{
  "conditioning": "none",
  "norm": "layernorm",
  "activation": "quick_gelu",
  "patch_size": [6, 6],
  "batch_size": 256,
  "epochs": 25.9
}
Rows from block 5 of a small image diffusion model, named by matrix and row number. Rows with one number belong to one neuron. Each number is 128 + 32 x the weight over its row's rms, rounded and kept within 0 to 255. All counts start at 0.
After each neuron's rows are labels from the 100 images, of 14848 (inputs lightly noised), where the neuron reaches its highest value: "responds to" is what is common among them. Only what is clearly more common there than usual is listed. The data: reaction-diffusion patterns (Gray-Scott).
# fc1: MLP up (model.blocks.5.mlp.fc1.weight, 512x128), inputs 0-63
# fc2: MLP down (model.blocks.5.mlp.fc2.weight, 128x512, transposed), outputs 0-63

fc1.80 [131 130 225 105 119 174  99  87 128  97 151 156  80  99  88 111 177 180 127 113  79 141 119 142 162 146 151 147 134 123 111 118 123 178 127 114  75 116 127 100 182 111 172 202 159 131 141 164 113 119 135 172 139 186 115  74 127 192 117  91  96 109 112 100]
fc2.80 [ 81 112  92 147  98  88 160 178 107 112 170 130 131 159 211  94 169 139 110  75 107 125 102 176 123 145 112 116 170 125 169 132 178 145  91 122 127  82  88 125 119 138 159 162 139 137 130 155 132 115 133  98 154 117 126 104 107 108 142 116 223  41 108 133]
responds to: stretched; embossed; vivid

fc1.228 [150  43 145  82 115 131 130 166 159  73 143  97 197 177 113 188  98  88 104 158 136 156  91 200  89 166 104  76 151  82 167 138 129 105 192 155 129 102 147 187 177 108 105 112 133 152  88 167 114 111 110 135 141 151 132 121 101 140 159 163 146 106 172 122]
fc2.228 [182 119 144  84 124 101 137 130 129 111  87 153 198 146 138  92  85 162 118 120 145 149 132  85 134 111 149  65 113 138  83 124 107 109 123 165 147 118  83 168 108 172 125 138  89 126 151 144 132  90 207  98 127  94 134 111  90  96  89 116 137 178 183 158]
responds to: embossed; stretched

fc1.276 [119 103 134 100  86 174 158 105 127 127 176  88 146 183 156 154 139 147  85 185 121 140 126  91 101 162 138  92 132  90  77  92 140 122 115 151 156 131 108 133 220 110  66 121 123 103  85 126 124 158 123 165  72 127  64 169 101  92 179 133 130 125  84 152]
fc2.276 [139  88 140 129 134  98 157 205 100 121 112 171 165 117 153 122  73 109 154  64 141 154 184 144  97 131 156 114 126 109 186  86 166 144 160 104  97 108 172  94 111 161 103 139 147 119 148 136 156  77 131  99 145 118 149 104 150 188 104  65 108 156 146 107]
responds to: embossed; dark; feed 0.018 kill 0.051

fc1.103 [ 92 119 115 114 123 138  77  97 132 115 141  62  98 145  39 126 160  88 100 153 108 159 181 127 112 158 125 123  75  96 175 138 135 121  90  96 148 128 124 119 167 138 170 133 200 101  96 101 142 134 147 141 105 171 153 147 146 129  83 138 132 103 127  78]
fc2.103 [ 68 106 145 159 123 169 108  77  85  98 147  83 127 155 159 145 105 127 132 123 152  53 131  85  99  96 151 173 145 111 150 154 127 130 138 173 103 130 194 116 128 113 104 100 117 132 135 133 152  88 165  84 153 142 118 104 166 155 163 109 174 117 118 199]
responds to: embossed; vivid; warm

fc1.11 [138 185  96  48 122  97 102 125 140  84 162  72 102 154 121 159 164 202 130 122 149  69 137 157 151 123 157 156 189 137 176 118 232 122 117 102  83 180 135 158 112 141 164 113 146 146 115 130 152 114 187 150 141 158  97 105 175 143 107 158 120 152  93 134]
fc2.11 [143 175 153 102  68 106 125 154  88  86 127 121  75  75  90 136 164 206 127  77  88  93  82 152 116  69 149 137 120  85 166 104 186  73 123 145 111 196 107 157 138 161 105 113 146 101 106 137 163 130 152 181 152 110 126 183 182 173 127 117 102 154  83  99]
responds to: feed 0.062 kill 0.061; pastel

fc1.405 [128 192 126  93  91 122 143 126  61  35 125 102  85 134  96 162 170 195 156 130 108  49 123 130 120  94 139 161 153 118 152 161 215  72 130 139 111 168 156 179 160 153 164  87 188 126 120 143 159 121 132 190 155 114 120 152 206 157 133 118  94 139 114 112]
fc2.405 [113  96 130 138 142  96 111 109 178 175  94 116 185 166 156 107 101  42 110 186 155 203 165 119 143 198 108 125  92 149 134 153  70 209 120 114 148  82 129 128 117 109 151 135  82 151 152 113 100 127 119  83 109 153 136 100  72 113 149 141 195  94 146 158]
responds to: feed 0.062 kill 0.061; pastel

fc1.70 [125 123 171 107 118 146  37 111 119 159 180  95 116 100 150 119 196 170 133 184  58 130 158 124 108 139 124 153 115 152 146 109 115 171  59 151 134 138 159 133 160 169  97 101 109 143 135 133 152 155 117 124 129 134 176 146 163 109  85 167 110 222 127 155]
fc2.70 [130  76  93 117 153 134 224 123 147  93 116 166 110 179 108  96  93 126 134  89 163 149 104 137 139 132  88 115 106 110 116 157 127  90 170 105 125 132 117 158 140 130  93 139  88 115  75  71 148 120 148 112 146 146  49 116  64 130 118  81 107  82 133 128]
responds to: feed 0.062 kill 0.061

fc1.185 [176 142 107 132  58  46 152 153 171 127 167 129 115 108 122  83 148 151 136 133 120 143 155 139 176 135 108 105 112  79 170 174 149 150 138 150 139 124 164 165 170 142 111 141 155 120 109  89 122 136 143 125 174 129 108 165  92 190  76  69 133 179 168 119]
fc2.185 [129 131 104  72 114 128 125 170 129 210 134 111 158 132 133 150 216 132 172 115 101 112 190 136 123  94 163 109 156 157  64  73 149 116 114 146 113 155 127  89 121  99 172 153 143 139 158 109  88 139  83 144 133 115 153 144 164 193 147 138 143 157 103 146]
responds to: stretched; grey

fc1.371 [ 85  76 136 142 111 137  93 154 137  62 129 167 184 105 109  98 143 167 182 113 144 112 162 105 182 204 182  83  53 101 158 141 126 115 138 151  79 191 145  61 149 149  95 175 159 140 128 144 170  77 157 114 127 127  70  70 109 143 127 104 116 135 178 136]
fc2.371 [123 123 127 160 172  87 118 146 130 141 166 127 156 168 150 156 143 115 134 130 134 158 121 146 129 122 160 213 174 152 133 132 135 160  76  96 145  87  76 100 114 100 139 148  81 104 132 185 103 104 123 157 119 115 168 103 163 100  40 169 124 159  72  88]
responds to: stretched; embossed

fc1.499 [ 18  76  80 124 158 145  70 112  96 105 185 111 115 161 114 112 164 125 157 149 115 117 117 121  87 144 126  95 121  96 163 121 121 132 205 107 117 127 104 145 109 128 177 134 105 118 125 158 116 165 133 147 104 119 130  83 181  72  96 212 157 164  82 189]
fc2.499 [205 135 121 124  88 132 138 151 192 145 118 137 160  95 171 125  81 141 141 128 154 159 201 164 145 117 183 134 150 134 122 118 103 125 100 128 126 136 140 124 156 148 140  87 157 164 140  90 141 120  49 145 151 123 119 182  26 144 139  71 143 183 161  92]
responds to: embossed; pastel